config.yaml
model: "multi-label image tagger"
dataset: "flat shapes of many kinds, plain or patterned, on busy backdrops"
image_size: 32
horizontal_flip: false
norm: "rmsnorm"
hidden_act: "gelu"
drop_path: 0.15
depths: [2, 4, 4]
optimizer: "adamw"
beta2: 0.99
lr_schedule: "wsd"
Rows from block 5 of a small multi-label image tagger, named by matrix and row number. Rows with one number belong to one neuron. Each number is 128 + 24 x the weight over its row's rms, rounded and kept within 0 to 255. All counts start at 0.
After each neuron's rows are labels from the 100 images, of 14976, where the neuron reaches its highest value: "colour at peak" is the nearest of a few named colours to the mean colour under the peak; "responds to" is what is common among them. Only what is clearly more common there than usual is listed. The data: flat shapes of many kinds, plain or patterned, on busy backdrops. In brackets: how many of the 100.
# fc1: MLP up (model.blocks.5.mlp.fc1.weight, 384x192), inputs 144-191
# fc2: MLP down (model.blocks.5.mlp.fc2.weight, 192x384, transposed), outputs 144-191

fc1.215 [117 125  87 185 172  80 131 104 143 118 124 177 115  97 136 168 158 169 138 127 108 147 128 164 196 139 124 130 120 145 126 159 148 115  99  91  98 164 146 168 124 136 136 117 142 120  92 113]
fc2.215 [142 132 125 133 117 134  90 149 137 105 133 147 115 115  80 133 139 134 152 114 130 160 147 144  99 134 115 121  85 152 134 144 118 192 132 141  95 110 107 115 163 127 133 203  90 134 112 142]
colour at peak: orange (80)
responds to: orange shape (98); its colour: orange (87)

fc1.241 [174  72 121 125 132 121 122 113 127 170  97 120 118 133 100 112 131 126 120  89  96  94 138 164 137 120 150 134 107 122 114 146  94 155 143  83 109 147 134 108 111  99 144 129  96 107 165 131]
fc2.241 [133 143 137 138  84 158 139 142 114 160 142 111 117 134 140 104 137  76 146 130 143 103 101 103  98 145 117 133 153 119 124 136 105 106 143 125 160 122  87 105 102  92 133 123 152 133 121 135]
colour at peak: cyan (48); green (25)
responds to: teal shape (99); its colour: teal (88)

fc1.203 [129 132 114 152 164  86 135 104 163 124 122 144 157 136  97 145 116 165  97 134 117 156 126 135 198 124 141 116 137 120 105 123 129 108  94 117  86 151 138 157 148 161 123 129 101 126 131 125]
fc2.203 [141 138 137 127 187 160 130 117 137 133 124 132 143 133 104 132 105 189 127 151 135 147 112 106 119 137 136 117  97 102 161 140 104 182 114 168  94 144 103 129 118 142 140 175 133 122  94 104]
colour at peak: orange (25)
responds to: yellow shape (100); its colour: yellow (52)

fc1.321 [108 104 122 123 133  99 101 156 152 119 106 110  87  85 117  93 169 132 122 122 137 110 139 140 109  79 150 168 131 182 142 121 136 148 128 143 107 154 155 132 161 105  88 104 128 114 168 164]
fc2.321 [125 106 123 120 157  97 108 155 153 114 120 122 110 104 113  99 145 148 106 120 144 114 154 138 125  70 154 153 124 160 139 125 133 145 130 163  99 159 151 156 161 135  69 104 115 115 156 150]
colour at peak: green (45)
responds to: teal shape (100); its colour: teal (38); ring (32)

fc1.180 [109 110 117 197 105 135 100 128 148  99 122 161 102  88 112 117 168 112 160 133  98 178 100 136 129 103 148 138  82 181 136 142 128 121 142 117 127 165 135 142 132  91 141 160  99 121  87 159]
fc2.180 [129 144 135 127   0 136 123 130 129 133 121 120 129 133 119 127 130   0 130 138 131 116 127 125 131 142 115 113 120 114 132 124 129 135 124 138 133 123 117 116 130 126 130 136 123 128 132 130]
colour at peak: blue (83)
responds to: blue shape (98); its colour: blue (91)

fc1.61 [125 115  95 175 163 128 143 122 157 118 138 153 124 132 138 157 128 161 138 118  94 160 121 144 127 146 123 132 118 126 104 135 148 126 115 113 125 138 183 130 120 119 165 130 137 132 114 140]
fc2.61 [108 123 141 128 188 150 124 142 136 121 146 149 121 121 100 127 116 186 143 151 121 144 109 117  95 155 109 135 102 110 141 146 107 139 124 165 114 131 124 110 130 105 144 169 136 134 108 138]
colour at peak: red (79)
responds to: red shape (100); its colour: red (94)

fc1.255 [163 108 131 178 123 114 141 116 140 130 125 163 154 151  97 134 116 115 144 136  97 151 135 114 146 186 102 136 108 117 134 135 105 136 116 103 125 134 137 122 112  77 169 167 118 163 123 112]
fc2.255 [129 139 127 131   0 134 122 134 126 135 117 119 114 123 126 112 144   0 131 128 138 130 121 135 117 114 125 129 126 138 120 132 126 124 140 139 138 122 114 131 138 131 115 130 121 128 135 143]
colour at peak: red (59)
responds to: red shape (97); its colour: red (82)

fc1.197 [124 122 113 187 114  82  97 134 159 107 117 175 139 130  97 151 145 113 160 142 100 150 135 124 133 171  94 122 119 136 121 149 132 132 131 114 109 127 135 114 142  72 140 167 120 166 109 129]
fc2.197 [123 131 123 131   0 131 129 124 129 133 122 123 119 123 128 122 134   0 129 124 128 125 122 134 129 122 130 127 125 130 125 133 127 123 132 128 133 127 127 134 126 131 125 125 127 126 129 135]
colour at peak: red (43)
responds to: red shape (84); its colour: red (65)

fc1.138 [ 96  72 131 131 164  79 119 118 136  70 105 142 113 128 126 158 112 157 134 142  57 119 161 168 168 131 109 142 112 116 134 130 128 129 144  90 125 119 182 122 124 160 157 119 109 134 143 148]
fc2.138 [127 116 154 141 156 147 121 147 129 106 131 123 122 139 107 135 133 152 144 143 116 134 127 122  99 139 112 137 115 112 151 123 104 191 143 141 107 131 124  80 157 126 144 208 126 129 116 125]
colour at peak: purple (54)
responds to: purple shape (100); its colour: purple (76)

fc1.123 [149 152 106 192 134  84 122  96 147 141 139 143 144  78 114 156 137 137 117 125 148 133 130 135 164 146 133 154 145 132 146 145 140 136  83 130  82 159 137 145 126 133 110 109 133 109  75 112]
fc2.123 [124 148 131 122  36 136 139 143 105 150 140 114 105 138 155 113 128  53 122 147 141  99 128 125  83 136  97 121 157 126 112 125 123 112 166 141 158 110 112  96 117 101 115 121 161 140 151 149]
colour at peak: orange (40); yellow (27)
responds to: yellow shape (80); orange shape (53); its colour: yellow (51); its colour: orange (27)

fc1.216 [119 107 100 177 161 100 128 122 168 116 118 142 136 120 135 168 120 156 115 116  83 141 136 143 166 132 152 114 117 120 139 114 134 123  92  90 111 157 158 158 114 136 166 113 113 130 111 114]
fc2.216 [174 138 110 118 195  80 113 141 128  87 147 171 139 146  89 155 143 189 124 125 150 162 169 141 124 139  91 131 139 156 119 127 163 160 123 123  91 109 124 109 154 137 113 165  83 143 102 107]
colour at peak: yellow (64)
responds to: yellow shape (100); its colour: yellow (87)

fc1.40 [118  90 103 147 154 127 146 117 138 151 121 141 111 123 138 120 131 153 109 122 110 148  96 126 110 126 132 127 100 103 106 112 150 113 130 125 147 180 194 161  96 116 138  98 122 138 142 154]
fc2.40 [155 127 123 148  63 125 115 156 130 149 140 115 108 105 147 129 124  71 138 109 142 110 125 143  96 119 150 141 139 136 134 142 108 117 130  98 131 123 111 131 102  95 150 119 150  99 121 150]
colour at peak: red (62)
responds to: red shape (97); its colour: red (65)

fc1.202 [164 123 113 141 128  98 101 139 167 162 111 109 130 138  97 133 164 141 148 112 118 127 127 116 123 134 125 130  99 123 158 158 115 206  70  72 104 114 134 164 113 124 134 119 119 164 138  94]
fc2.202 [131 137 140 119 110 159 142 144 112 164 158  98 111 126 160 106 113 103 128 141 149  94 115 103  52 129 125 143 151 120 135 120 102 115 163 132 170 125 103 101 108  84 129 119 169 125 140 142]
colour at peak: green (74)
responds to: green shape (85); its colour: green (72)

fc1.75 [105 130  99 154 188 143 161  65 113 139 133 123 116 139 150 121 141 166 139 119 113 124 101 120 151 140 124 125 139 129 154 159 125 112 144  90 122 185 143 115  77 106 135 121 136 133 119 103]
fc2.75 [139 119 114 155 109 139 125 153 152 132 127 112  73  88 150 129 113 103 129 116 121 128  95 151  81  82 167 153 144 115 136 128 103 147 140 126  93 148 125 107 102 120 145 164 172  91 119 167]
colour at peak: orange (73)
responds to: orange shape (100); its colour: orange (88)

fc1.293 [105 121 112 166 177 107 123 131 175 108 108 171 125 113 105 148 128 177 132 135 100 152 123 165 193 127 160 134 114 119 122 121 122 122 105 124  98 162 136 177 140 176 133 138 120 131 117 138]
fc2.293 [152 160 121 172 189 140 112 150 139 149  90 122 113 113 111 130 148 201 140 144 120 139  83 135 136 135 120 112 121  97 123 180 105 169 120 146  98 147  97 111 115 116 136 170 165 116 104 143]
colour at peak: yellow (66)
responds to: yellow shape (100); its colour: yellow (87)

fc1.214 [160 102 120 148 158  82 115 139 164 150  99 118 115 111 128 131 136 146 126  91 116 120 148 173 125 120 150 133  76 127 136 128 147 151  87 104 110 162 142 162 127 101 129  80 110 129 137 134]
fc2.214 [149 109 136 161 163 128  89 166 154 126 109 132  92  94 106 126 155 139 168  95 108 120 106 152 108 146 140 140 102 125 148 176 105 181 134 112 100 142 139 112 116 100 148 168 131 111 109 154]
colour at peak: cyan (42); green (32)
responds to: teal shape (100); its colour: teal (85)

fc1.162 [143 139 134 111 167  91 102 136 114 132 124 147 144 121 141 166 138 152 121 150 111  85 187 158 174 140 121 110 130 147 128 106 167 132 154 100 105  93 149 107 134 179 141  94 101 101 171 127]
fc2.162 [136 153 117 140  25 154 122 128 126 131 116 134 121 129 119 127 139  50 150 126 138 159 108 125 116 136 119 116 117 121 146 151 108 155 110 141 120 133 102 106 133 131 132 182 128 118  90 119]
colour at peak: purple (47)
responds to: purple shape (100); orange shape (48); its colour: purple (47); frame (35)

fc1.340 [ 70 134  97 140 155 144 118 128 148 100  96 134  75  96 162 126 153 162 161 145 112 117  91 171 134 164 105  75 134  99 108 162 136 109 134 121 142 167 104 141  75 124 137 114 151 143 118 170]
fc2.340 [153 176 112 126 104 125 153 122 139 155 134 103 133 141 117 132 113 119 122 201 163 139 124 101 111 132  86 142 150  94 136 119 108 163  95 176 115 106  77 123 139 150  95 136 150 165 123 118]
colour at peak: yellow (52)
responds to: yellow shape (95); its colour: yellow (72)

fc1.373 [134 135  85 187 162 103 139  78 138 129 139 135 111 102 139 142 147 155 163  98 142 137 130 155 174 141 121 137 140 152 138 158 126 113  86  79 114 121 129 170  98 155 140 101 128 146  55 118]
fc2.373 [146 136 129 144 190 108  90 167 147 100 121 138 113 109  96 151 151 191 152 117 128 129 146 149 118 146 114 127 104 138 139 156 128 171 127 112 102 120 125 105 159 113 138 175 119 117 107 139]
colour at peak: orange (87)
responds to: orange shape (100); its colour: orange (89)

fc1.120 [120  76 129 180 169 135 137  86 130 127 112 131 132 137 118 122 133 152 158 106  76 144 117 116 178 136 135 122 112 123 121 164 108 126 128  95 138 164 151 109 121 114 204 136 118 146 140 125]
fc2.120 [114 120 144 152 204 167 112 126 131 145  83 116 119 114 110 109 154 188 159 106  96 119  82 132 124 146 131 125 112 111 150 151 104 157 125 128 110 149 127 114 108 109 144 154 131 132 121 141]
colour at peak: blue (90)
responds to: blue shape (100); its colour: blue (95); count: one (41)

fc1.135 [158  95 118 144 146  98 126 140 174 138  84 107 112 114 122 136 153 140 123  93 120 111 138 169 128 128 146 127  78 128 129 115 155 159 101 104 104 158 139 153 140 102 122  82 106 118 139 137]
fc2.135 [142 102 132 155 158 114  83 170 159 108 108 136  91  91  92 125 153 134 161 103 105 123 112 152 110 136 140 154 101 131 144 159  97 172 137 123  88 137 150 123 128 104 140 159 120 116 115 164]
colour at peak: cyan (42); green (33)
responds to: teal shape (100); its colour: teal (85)

fc1.306 [121 111  83 177 177  77 132 116 156 133 113 140 110 106 137 144 150 177 122 114 100 109 135 165 164 130 122 137 111 138 134 157 120 131 110  60 102 148 157 172 136 123 136  98 146 126 118 121]
fc2.306 [133 113 136 122 173 106  98 131 136  96 116 165 147 126  79 141 149 162 150 113 108 164 170 144 138 153 116 123  92 149 117 117 133 163 134 126  93 116 135 121 183 134 136 178  69 140 138 126]
colour at peak: orange (52)
responds to: orange shape (100); its colour: orange (87)

fc1.176 [109  95 104 156 155  87 137  97 170 111 119 152 128 132 113 168 124 166 127 130  97 171 134 141 160 134 116 129 124 119 133 136 130 129 103 109 113 125 200 144 139 148 145 124 121 146 122 123]
fc2.176 [125 123 150 122 223 148 125 134 131 121 141 139 140 138  93 123 119 212 139 142 127 137 122 108 105 149 112 137 112 115 150 128 108 158 112 151 106 123 117 112 143 120 142 171 104 139 121 118]
colour at peak: red (47)
responds to: red shape (100); its colour: red (80)

fc1.43 [ 77 118 127 119 143 133 137  99 131 128 137 169 139 146 133 112 115 144 141 165 104 135 115 123 109 184  90 132 125 112 101  99 110 123 150 147 137 121 147 119 123  80 130 133 124 201 159 141]
fc2.43 [ 92 127 119 103 112 121 147  94 131 141 140 155 131 155 121 112 119 118 128 182 110 136 129 108 134 167  70 122 129 113 100 133 127 100 140 178 132 108 141 134 129 134 102 101 133 198 156 138]
colour at peak: red (45)
responds to: red shape (100)

fc1.85 [ 84  95 114 131 172 127 124 155 168 104 104 128 106  89 157 158 140 170 137 139 108 136  96 128 123 102 150  82  80 114 128 132 154 115 100 129 155 150 123 169 138 131 148 113 155 120 102 127]
fc2.85 [122 125 160 138  52 136  98 184 111 110 116 139 107 117 154 120 144  72 134 129 119 142 130 120 106 124 121 144 133 140 118 105 150 131 165 133 142 127 138  92 159 112 129 149 141 117 139 163]
colour at peak: pink (35)
responds to: pink shape (100); its colour: pink (68)

fc1.315 [143  81 128 151 150 121 143  83 142 124 110 139 121 136 113 129 133 152 155 101  91 112 116 131 178 127 172 110 109 120 116 161 105 127 120  92 134 145 142 122 106 125 189 141  88 113 128 117]
fc2.315 [123 112 143 153 185 163 106 139 135 138  89  95 113 112 107 102 162 169 159  97 106 126  85 133 127 123 149 138  98 134 162 153  90 176 133 120 114 145 120 114 128 118 142 166 117 121 123 139]
colour at peak: blue (92)
responds to: blue shape (100); its colour: blue (97); count: one (43)

fc1.368 [126  73 122 173 165 133 142 103 132 136 102 127 133 142 130 127 148 150 153 119  94 146  98 119 149 129 170 120  81 125 160 144 109 131 105  92 141 147 134 165  92 129 172 132  85 141 125  76]
fc2.368 [176 142 114 149 199 127 109 126 123 149 105 126 112 120 109 143 149 194 156  91 120 138 127 155 138 132 126 133 129 147 154 166 117 202 110 103  79 115 117 101 114 142 137 170 120 119 105 123]
colour at peak: blue (87)
responds to: blue shape (100); its colour: blue (95)

fc1.21 [146 118 104 140 156 106 145  79 121 115 146 137 124 135 156 169 103 146 123  95 120 141 134 134 170 107 155 152 138 124 137 135 150 148 131 110 107 183 164 115 101 113 137 133 133  96 106 112]
fc2.21 [132 105 123 161 119 139 114 143 142 108 119 149  88  88 121 131 128 105 151 100 101 147  95 145 108 105 145 161 103 132 138 146 109 171 144 123  72 153 138  97 126 109 141 198 151 113  98 141]
colour at peak: brown (83)
responds to: brown shape (100); its colour: brown (80)

fc1.37 [ 96 125 116 166 170 101 118 130 165  98 111 160 128 108  98 148 128 163 115 144 100 153 116 157 177 117 165 131 120 125 117 111 118 124 120 121  98 159 136 153 141 154 148 142 126 121 117 131]
fc2.37 [155 157 121 167 195 125  99 163 148 134  91 145 106 106 119 136 136 203 131 142 127 154  93 139 133 126 129 106 121 102 110 171 121 157 117 152  99 150 101 125 123 125 130 159 160 104 102 154]
colour at peak: yellow (61)
responds to: yellow shape (100); its colour: yellow (85)

fc1.45 [154 123 157 126 158 143 168 110 120 146 147 124 170 137 113 138  93 162 100 141 137 115 118  99 135 115 162 135 114  89 175  95 107 145 100 132 124 176 126 152 132 130 129 164 117  91  95  80]
fc2.45 [126 127 133 120  94 139 105 148 154  97 124 155 147 114  82 133 123 106 128 141 147 162 125 115 128 121 135 115  86 106 148 139 136 169  91 181 103 151 115 147 161 150 132 175  87 113  98 112]
colour at peak: grey (64); pink (29)
responds to: pink shape (100); brown shape (46); its colour: pink (31)

fc1.304 [165 148 146 114 176 105 112 131 112 162 124 138 173 167  99 134 109 177 112 155 125  94 171 117 136 164 105 104 128 104 132 100 113 145 130 132 121  87 139 135 103 166 129 118  84 153 164 128]
fc2.304 [123 153 145 138  46 148 114 121 128 109 100 138 140 113 113 135 123  54 138 137 119 149 120 141 145 146 125 106  92 105 141 135 121 159 127 160 109 154 131 107 134 141 139 177  98 109 104 129]
colour at peak: purple (36)
responds to: purple shape (99); red shape (63); its colour: purple (25)

fc1.105 [136  58 135 168 155 134 147  81 132 130 116 131 144 133 107 121 137 133 153  97  82 121 113 131 203 128 161 107 108 119 113 149 121 125 126  90 128 144 147 127 126 124 179 136  96 125 139 109]
fc2.105 [123 108 162 150 177 169 109 129 121 140  66 110 123 121 119  90 166 157 153  97  85 121  72 123 141 139 134 126 116 128 133 149 100 152 157 119 126 151 136 107 116 109 136 154 126 138 143 142]
colour at peak: blue (89)
responds to: blue shape (100); its colour: blue (96); count: one (42)

fc1.68 [117  73 121 175 167 137 130  99 140 123 114 148 125 131 120 130 135 168 137 118  68 151 122 138 160 152 116 135 102 119 129 132 105 128 119 117 139 133 187 123 120 118 165 140 130 151 127 138]
fc2.68 [129 127 138 141 211 159 113 134 132 132 109 133 125 124  98 111 146 198 147 129 116 146  96 123 112 137 120 131 111 118 143 156 103 156 118 149 100 132 110 110 134 118 136 171 124 137 119 134]
colour at peak: red (52)
responds to: red shape (75); its colour: red (64); its colour: blue (27)

fc1.283 [108 132  88 177 178 100 134  99 144 122 125 123 111  82 143 159 151 176 143 111 111 132 127 163 185 126 142 130 129 139 141 153 137 126 106  98  93 157 145 139 101 156 150 122 122 119 113 119]
fc2.283 [117 110 131 126 130 143  90 166 161 123 139 126  90 111  82 117 120 122 166 133 120 118 136 137  74 143 135 148  77 126 150 145  86 181 125 152 105 106 110 141 142  92 153 167 118 135 135 166]
colour at peak: orange (71)
responds to: orange shape (75); its colour: orange (67); its colour: yellow (27)

fc1.338 [152  97 120 142 142  88 123 142 176 143  92 116 102 116 129 124 134 136 123  92 111 114 146 172 122 124 150 136  77 121 122 121 148 144 112 101 111 159 139 152 136 108 131  87 103 125 148 135]
fc2.338 [140  98 130 156 149 112  85 174 163 111 115 125  86  81 100 125 155 129 163  97 104 110 116 157  97 130 150 154 100 134 156 169 101 177 131 117  95 142 148 125 124  99 143 160 127 107 113 159]
colour at peak: cyan (39); green (33)
responds to: teal shape (100); its colour: teal (84)

fc1.168 [138 120 137 104 118 134 158 110 111 108 144 123 130 140 154 155 103 123 103 146 136 153 131 119 131  72 134 158 150 115 141  95 131 160 146 132 120 145 146 100 114 162 104 166 156  84 116  98]
fc2.168 [130 129 148 126 170 150 168 115 108 112 139 118 113 111 153 139 114 163 122 130 133 117 108 113 115 106 134 153 130 124 152 137 145 167 146 128  98 168 146  76 117 142 117 189 174  95  94  89]
colour at peak: brown (98)
responds to: brown shape (100); its colour: brown (70)

fc1.322 [ 92  93 115 153 141 143 144 107 129 147 109 125 120 101 168 132 117 142 134  90 115 140  79 140 135 116 168 130 130 119 125 119 158 100 111 105 135 183 161 176  96 117 154  77 155 101 141 141]
fc2.322 [125 135 130 101  65 130 128 133 117 140 146 126 136 140 131 111 115  60 109 142 148 119 141 118 103 123 125 133 142 131 116 106 125  91 131 144 146 113 106 137 127 121 118  79 125 139 147 139]
colour at peak: pink (37)
responds to: brown shape (45)

fc1.96 [110 134 113 167 181  94 124 123 160 106 100 164 126 113 109 147 120 171 130 140 100 145 107 149 185 107 162 134 120 119 110 123 130 121 116 132  97 159 132 150 127 147 135 136 131 127 115 130]
fc2.96 [157 157 122 159 204 125 102 159 147 128 101 148 113 107 115 136 133 209 129 143 130 158  98 134 134 126 127 109 120 108 117 167 125 158 116 153  95 145 101 126 126 132 130 164 153 106  96 144]
colour at peak: yellow (64)
responds to: yellow shape (100); its colour: yellow (82)

fc1.11 [140 144 112 211 126  91  80 163 144 115  99 148 117 103  87 138 178 119 148 131 104 136 135 174 144 139 125 103 103 148 127 163 128 128 125 102 110 147 119 117 138  74 135 162 106 120 108 140]
fc2.11 [119 135 131 125   0 136 128 123 130 137 128 127 122 129 124 120 128   0 133 132 128 126 124 124 118 135 118 128 120 125 131 130 126 129 127 138 134 125 127 129 126 128 125 133 124 140 134 133]
colour at peak: orange (45)
responds to: orange shape (59); yellow shape (53); its colour: orange (45); its colour: yellow (32)

fc1.181 [150 100 119 149 148  94 115 147 170 152 100 116 111 109 126 128 143 140 123  81 117 119 146 174 122 115 145 131  82 121 135 111 152 149 108 112 111 165 131 156 136 111 123  83 103 129 148 136]
fc2.181 [143  99 133 157 156 115  90 170 161 114 113 127  90  83 100 128 153 131 162  96 105 112 115 155 101 134 146 154 101 133 153 169 101 176 133 113  90 141 150 125 123  99 144 161 124 109 116 156]
colour at peak: cyan (41); green (32)
responds to: teal shape (100); its colour: teal (86)

fc1.116 [108 114 135 142 142 150 150 151 136 121 135 142 147 149 118 157 123 151  85 150 121 133 106 127 116 144 108 103  66  87 110  84 123 119 112 148 155 167 127 192  97 103 156 130 115 113 105 144]
fc2.116 [146 133 126 162  50 140  92 160 126 131 108 107 105  90 124 123 172  63 155  97 138 118 116 145 103 120 146 129 121 145 159 175 122 160 124 108 109 138 116 112 128 109 140 159 133 101 108 127]
colour at peak: pink (54)
responds to: pink shape (98); its colour: pink (49)